config = dict(
    encoder_arch='vit',
    model='contrastive image-text model',
    dataset='simulated stained blood smears',
    train_examples=97500,
    image_size=64,
    crop_scale_min=1,
    horizontal_flip=True,
    tokenizer='word',
    vocab_size=32,
    loss='softmax',
    embed_dim=256,
    encoder_norm='layernorm',
    encoder_norm_position='pre',
    encoder_activation='gelu',
    encoder_mlp_ratio=4,
    encoder_head_dim=32,
    encoder_fused_qkv=False,
    encoder_bias='qkv',
    encoder_qk_norm=False,
    encoder_parallel_block=False,
    encoder_dropout=0.1,
    encoder_inner_norm=False,
    encoder_patch_size=[8, 8],
    encoder_conv_stem=True,
    encoder_layers=8,
    encoder_width=320,
    encoder_positions='conv',
    encoder_pooling='mean',
    text_encoder_causal=False,
    text_encoder_width=192,
    text_encoder_layers=10,
    text_encoder_norm='layernorm',
    text_encoder_norm_position='sandwich',
    text_encoder_activation='swiglu',
    text_encoder_mlp_ratio=3,
    text_encoder_head_dim=64,
    text_encoder_fused_qkv=True,
    text_encoder_bias='none',
    text_encoder_qk_norm=False,
    text_encoder_layer_scale_init=0.01,
    text_encoder_parallel_block=False,
    text_encoder_inner_norm=False,
    text_encoder_positions='learned',
    init='trunc_normal_002',
    residual_init='none',
    optimizer='adamw',
    lr=0.0012,
    beta1=0.9,
    beta2=0.999,
    eps=1e-10,
    grad_clip=5.0,
    steps=9600,
    batch_size=128,
    epochs=12.6,
    lr_schedule='poly',
    final_lr_fraction=0,
    warmup_steps=1920,
    weight_decay=0.2,
)
Rows from block 5 of the text encoder of a small contrastive image-text model, named by matrix and row number. Rows with one number belong to one neuron. Each number is 128 + 32 x the weight over its row's rms, rounded and kept within 0 to 255. All counts start at 0. Numbers have three digits each.
After each neuron's rows are labels from the 100 texts, of 14976, where the neuron reaches its largest size: "tokens" is the input token at the peak. Only what is clearly more common there than usual is listed. The data: simulated stained blood smears.
# gate: MLP gate (text_encoder.blocks.5.mlp.gate.weight, 576x192), inputs 0-95
# fc1: MLP up (text_encoder.blocks.5.mlp.fc1.weight, 576x192), inputs 0-95
# fc2: MLP down (text_encoder.blocks.5.mlp.fc2.weight, 192x576, transposed), outputs 0-95

gate.99:186066077141125088096133092056144167119065084132139081128157121119129127126120082094122128126156201140077060127119085131111123126144142142081141170131153149096133194196115165158122134117160128143108123053172143141160079213112088082121122106136230107145176144137096131079182190141154097139
fc1.99:135156159108091058141177120113128209096101086177140093054112143112082189201115091101154115122085138115167102102191143153124132082133121112123107092143136137086151139100130164103095108086147106132112126097159109104136172114147076170152133101126092155153133104101152147098110134074117145131
fc2.99:164160118065148073154145089116119160149126119111167129075142152117090106148111152114115125088108156145104140116147134076122164143076147152076215131170079164139106174162083148111180120133106101119115145090128105117126114192125108131008133109167089110127144116122131094114159132082110104164
tokens: "crescents"

gate.98:111171193107107143093157116098122136066129042123103112112173112158147187128169097126131150146151154132117223157068153138090163133127122154194159102115148134080144150131108048112150182096170100170084136119158081144143142126145115122162083097149110131166084101183116125093121114110112105163
fc1.98:091081097155140097131059151146160207077087086121176111146177212168149148129146097093141157099042109097114150143154123082110120167110147108115152083118140166083154174100152176182163145164089132092118139136086119124175119140104106146151151139113146165125167128085097070173120164155164131169
fc2.98:089114107182192088151144137134117138185159159170110119092070127118125155118121191094174109156144108103107139077154150090153140113157110152111124121190103052154172106101158109053126072139141162094113131143195183135129177143110150172099151186109088063099126084140164140183121153129120165153
tokens: "large"

gate.568:081102141131100109165114108126133132118113214083103111122105137144154156091083118122129129126175114096098139114118122135102088129107099115103086120100095158119132074113109113205141101131161115185131140193169113110061172102106038091135144171133202099074134137121134163143118146156036114072
fc1.568:089081157141169134105062042080102134144092137097121112142135123101134153105169133102128110052099179105132163119199100088152162157154096084080106070126134117194147170150134223125100167151113195147124150091105089035080130108130158140104125099139117115149166108108142152117160142100076115185
fc2.568:046164113126135173098098116110143082176096134076126111103179133125134181095169042129156125165180127155101142182128089202142138164158152100137120122130178106153110138124156086122122084106128110157121145144128084090178106119115113096090153104111234134137105108179150170123157102134086125165
tokens: "large"

gate.230:100083126165151170150168150096152130129099160189164070108137106152087144115155123126139128114140135121114131078154118124109124090193127166069194169116129112118130095163105110175118198153075073136176088147169161164083121081159204096173108140164116132119147103153121165144083105094098161114
fc1.230:157125109178119152136120070109170062097072153158125101126124122170163200056130134137102080124124118175129128124141165129129131143162207097078083182125109151133111139098098165129171169144125148154156082143130091164114091151101145126091138178119166090196156098110137091108108127104111093213
fc2.230:161160169148097126149105115181132166149071101097164107131148129149124084194132151115128154174089127122140124082153126154136109126146165115148118109166172104115129144079087151112113098125177163095091099103090168094128124085084117143167058118077096122169176170132139105108090110050087113154
tokens: "large"

gate.430:063156218137136136114155149098059080114058142115074124184174170176124122129145140172102129135190140094095211132084163174128120185085111124088121113155129103102167115111094082092054148159134165156116125147159149095128108098165195123123179143116152135140120123158136131129110128121095102123
fc1.430:146131085104115092147101104129135165157072098188164059143060162138201171179098088116147151146076118111053085150131075136120171155158109131158063192163084137145113161155169180147165129109140113142167133103141148097162145136093092160154154114143117109118139140111132159092146116146134149170
fc2.430:082136146137194203097123113046141086161112192148100146128114098145144107119151133166137099168126120122103120170129151161093145113116130070111125152088133095177153097119169090119165108135157064096108077144099154160120072176136168103138132102128170079126108189167097105115127108132154108144
tokens: "large"

gate.68:174144184124070108118165111105115091139160096099141119148122119100101075130120120116098120086160137158149139128152156116076102116226160150146154140168152135116160134171104074122043157120159141119163153155100142073147144087130141116175133069106116093154140153098120083138162168111124118100
fc1.68:111128119106106097124151185189150167041103068138150174138113119153088068150112124125074143105171108092115137147171120146109084093200132175139154065118134123074127097147106083109203099125125141128131138074092188119094143123089121158102086140077104121142089148121110137147103175176140134096
fc2.68:136133064139164137161115100123174089137173168122128131127158139112174116051110160161127132176159132142090108071106176207194107131116104066103073148127133127120163099082120181150136073117134108148150120188160064177190114133128137159158135113091188171119063152170178071124180095127058107097
tokens: "band"

gate.109:135083127069111110199119143115081088114075084117173138146168105149107093109089143108093098177177114185115121126149189117135124116173114171160177108133128095133138187120119124126096132201156112114150162159135098088160159181211150102142131151088176113171185138150108135070129130136104114145
fc1.109:085164165180203146034081065157148130163122140123128132121085152124109171164149158159142129090104137071113122113116080166149140172110102118062091149147099142142120084138190148135136092093131137124090136114138210179106126083095125175135158144154073128076116134146114124179159135122140170111
fc2.109:139166163138150158066144107105102112125129123082108127120072124077098159144105156142109101074025136115127098164197132110087141130054136131116110098130124154133034136140147134126094117110111121123106084093143151153082162097076112167052136150158080141113114114117152136128108106118117169201
tokens: "band"

gate.121:156140153153123181123173142113104083097110172086100152086104113132107148148094145124137107136142196115105041102134140140110153221175084151157117126115133070113109144149123095128099121152175098110171130098090049179135147197179163112100117117141127094131123159122081172086086070111056135120
fc1.121:167133166128132146140189132074089105152018118088146184180123051174123118084139124131119055149086209130103140124150194109130142084158112115125148149129177118101205117112136158135088142164131149125156197085111142122108122144128154115136094152119141127125186123174114139146118153104136125105
fc2.121:160138151094111139142166183207092136112120151111127093138140154077130145161170123132159112107103094175103185069114144116112131149122175048118105076100118181138072194147094140142117158125123116109154162119108066147108105090156084133123119151129138209155172143115093116114106189173142188128
tokens: "shaped"

gate.60:112145097100126092181116147099137113156177088184079149133215097128161144085116135096158148142166080132110108126114136128149112101196147169127151160105193078147182125140140125145096094107140139136122130144107106173173188163149111097174072117117168077100185164166119093063127164180108116152
fc1.60:144101095120105083162174136136140167094036072118141186137150105089125098156093078100117143157156141154079169124150172092094097122121157160169117120145103140138135133080077106167126164166145164077160160113127122121146168120151078106180063174115121155186160142084148191101197192132152107113
fc2.60:052147089092104134192154152154141181140106091158137074117145142152139062142128119121107147154220103135067132105074135151106146145166139144165146094111147115059180118117082116143149142182138117125154144112113079086181129187170122095198112093131144116153163108130102119090169174140123112090
tokens: "band"

gate.350:120087070090110103151085133167114148093153148102079115140122077091129140170108137084084120111094098136158126205214133091096113067182085124156108155164145158066148129136203129157086175172147131056125118203129144126172072144188121091136154107174092110150094154111169124091174087195100090104
fc1.350:139212112111103132106163100100111092150137207112130173143189218143148115108122048187131167088118109150108134164147169150080152166112168127114145106109092133134156158116130156098150144124140186192149075104113150129107091117133089134126119103098134158107128138141096073102076175132144136158
fc2.350:104149168108151111192107098070131072168110148090101129082171096071123104120137211120097160121157088104171143144110102131152072081070145081110103146137129136136099131092140125157129124119135173163098153068137178146199080185124143139142148117099115171149109131180119112181080083132146148087
tokens: "shaped"

gate.336:129197207145143138125187108122049087075141120061133133076105074126098096153157116139127093147142103162141171129141168092101117153117140121132151115125147093124146130106123122110058146141109152110166150150175102147173119054134166119092126153154117122144178164088129145084117160094116073160
fc1.336:137112154152107115107162125112102098098118194166105108059171126117047136134140106163131049094108160106189149081145166189146111105166135114105126144103156135071086074130129109143081174090105183151169186082171140146119119117142118110163114142144109148140162158104080119132067138176098136161
fc2.336:143090147098082125104140161186136096062096184105167146121155138121111060123109128115150141134069124150115171075154113154089160146128156064107033082132142129148096186104100101152090170115121111109179165137108109134102117130176131094140136172141123153160142128117077159099074203111136161191
tokens: "dark"

gate.539:119130121180173164068097183145113124108155147150108149169120164137155087109103113175088157106107136083178134117167127135126095124078138113132105154129148128122072156159094174127122126116101095172110128122239115192076109105079071120136176161160071135074113086147145086146159118124130145160
fc1.539:109160073083143101102158109124147145116111117113159137226196177160161091106164092140087123173125095167114085222087164144123094130132100109174101103127150133120075160139132120123115137146108171138179109111160092111147149197140110162162092080138127124182103122059105125135160124127164158157
fc2.539:140157118098084107113158088115108082051074180104076135111057179084102148164123118135123108064077189192112146144158100169108103099091128132117111156149121181111090146142142116121146144095099119147088106066112095170091078088133140139095137139115127146149115174095122140172083152145151097113
tokens: "band"

gate.2:133069178145144130144127122134191096129151082096109077129103086120190153178174114131091128138158123159169107120138087148075074167175103094196143119154085096154085146093151134079120155176115100086164117152169161151127158103191162138112183122108141110177143141083175134096126054097094174116
fc1.2:130078110145090086169160129138103190061155102089150119209183073163112144185137150131141125118113153122135135146095125172109120139071124128155092115128141161126098089158122127148075208163105145123110085111087151132184136089113158099132122173112122113043079152129151098128152141148125078114
fc2.2:194129082169097153154154133167175139090128167151066136126133098125158149117161111117121151080082127086116101126163068114190081145089129133139138192104083136151101118181147120097080154094193107132160167079112082101109140158107100154109122118116130076108162152120179162131093037103130191154
tokens: "shaped"

gate.195:177128089115149108136137122155103177189097075169152092092148155113113139174096125064100114076035159145103066105138048161136137124155135173090155119147114170077129185130124179130099073082153071131087117092126120083102112181117102142162123101132147132120201137133115136100133084133106153149
fc1.195:162162109136141066123174132114099132138076122148167088091167129079111161164087108115149140132098142151143057116150120159086176133173130147078093161163125163103120190134116164136128077117150099129124126052103106098136141170113081141136133089156126123178190106096110170057111139148135148128
fc2.195:255160087087114063141105132108138154115093091143127123103170121099104150178120135132112129109099107143137106082123095111096134089110167178137196178116134185087110177141145143083149124096111117137094139070151105105187122167129106162086115097105067139144153142123136103064140144119128096182
tokens: "crescents"

gate.303:093118107087129145150144122112158138136172141171131151193148069163086125092178146087127134101128091066079169130075149141142131092153143100122141095121148131109135075163129122123149126085106063151155164092120118092135139097112114135107162131186173132086043163171149133191146054104138168163
fc1.303:215134099134177092147140123111096179149098090126122102103178101119155119146134169152162127057084124146099093106157114187135154124164082114133126148123124153108131147163121184134157143050106138097112118050115116139165133138131132103132122126131121139143129083103181115115143136120142102153
fc2.303:084120178150130138119093158166126090081132118088096119165100124111169131056156084142126148086164121046182069171115159149153157167132119084161098087089124117176131106127091140167109112074138136130112087116117140158148186099121171131098158146157170163126083070224152132148113143093090095093
tokens: "crescents"

gate.299:247132111130127173192149118150117094121128112074122085121111154122117111139092147123190143137161121174101143062125120127124168143137137098110158141175077093156113124098139160064081112143149101118112118122081172131110139126092131117078131169137187122105130116131134184133113065139094103123
fc1.299:122107124137080108149194132090110087152200170098117143079155066089085140164141143141130083091156146187162129107088130085142087191098105094130168124129143149121130155122126102154125177075105087143133081112123144143185169107176135143134123182137099097135156147109117093108140113117100126096
fc2.299:170195107061172152149173110145058130128082141198151142126156109067011081140082131150142124127123087186114159134160117111114132113119139147124093162149150155127119125156165096104132142125126127169055105091080170123154113112125182117086155133105156146150132105128135106111115148122124095180
tokens: "dark"

gate.260:147076105094106116108073145135127123139133102115115160123098163162166137126119127114106155169156058080092108175181133185173126136165116096129158137134073123124102165130108169067136091123128174125140179176117111154062161169167143125146162091102101138069173160114105121155135091105149118081
fc1.260:157089095088142144120172146104089140150106130168094140070135119131102156074093138159163150116147141160156161097113055127072166087125141151109165144141091096116132158135106112105187160130079065165100080134121119125225089145106138085146146139129125112166144137114109108056171113115123071160
fc2.260:094099133108154160152082105090129145113192093119104162079166101066127153049176118129144104148129097094110100150064159085171141106176095104070158101059134107107151131068090171179160113164183082161162106101141091142136148145130154110117148149145157154115127087195182148118136121142071107075
tokens: "large"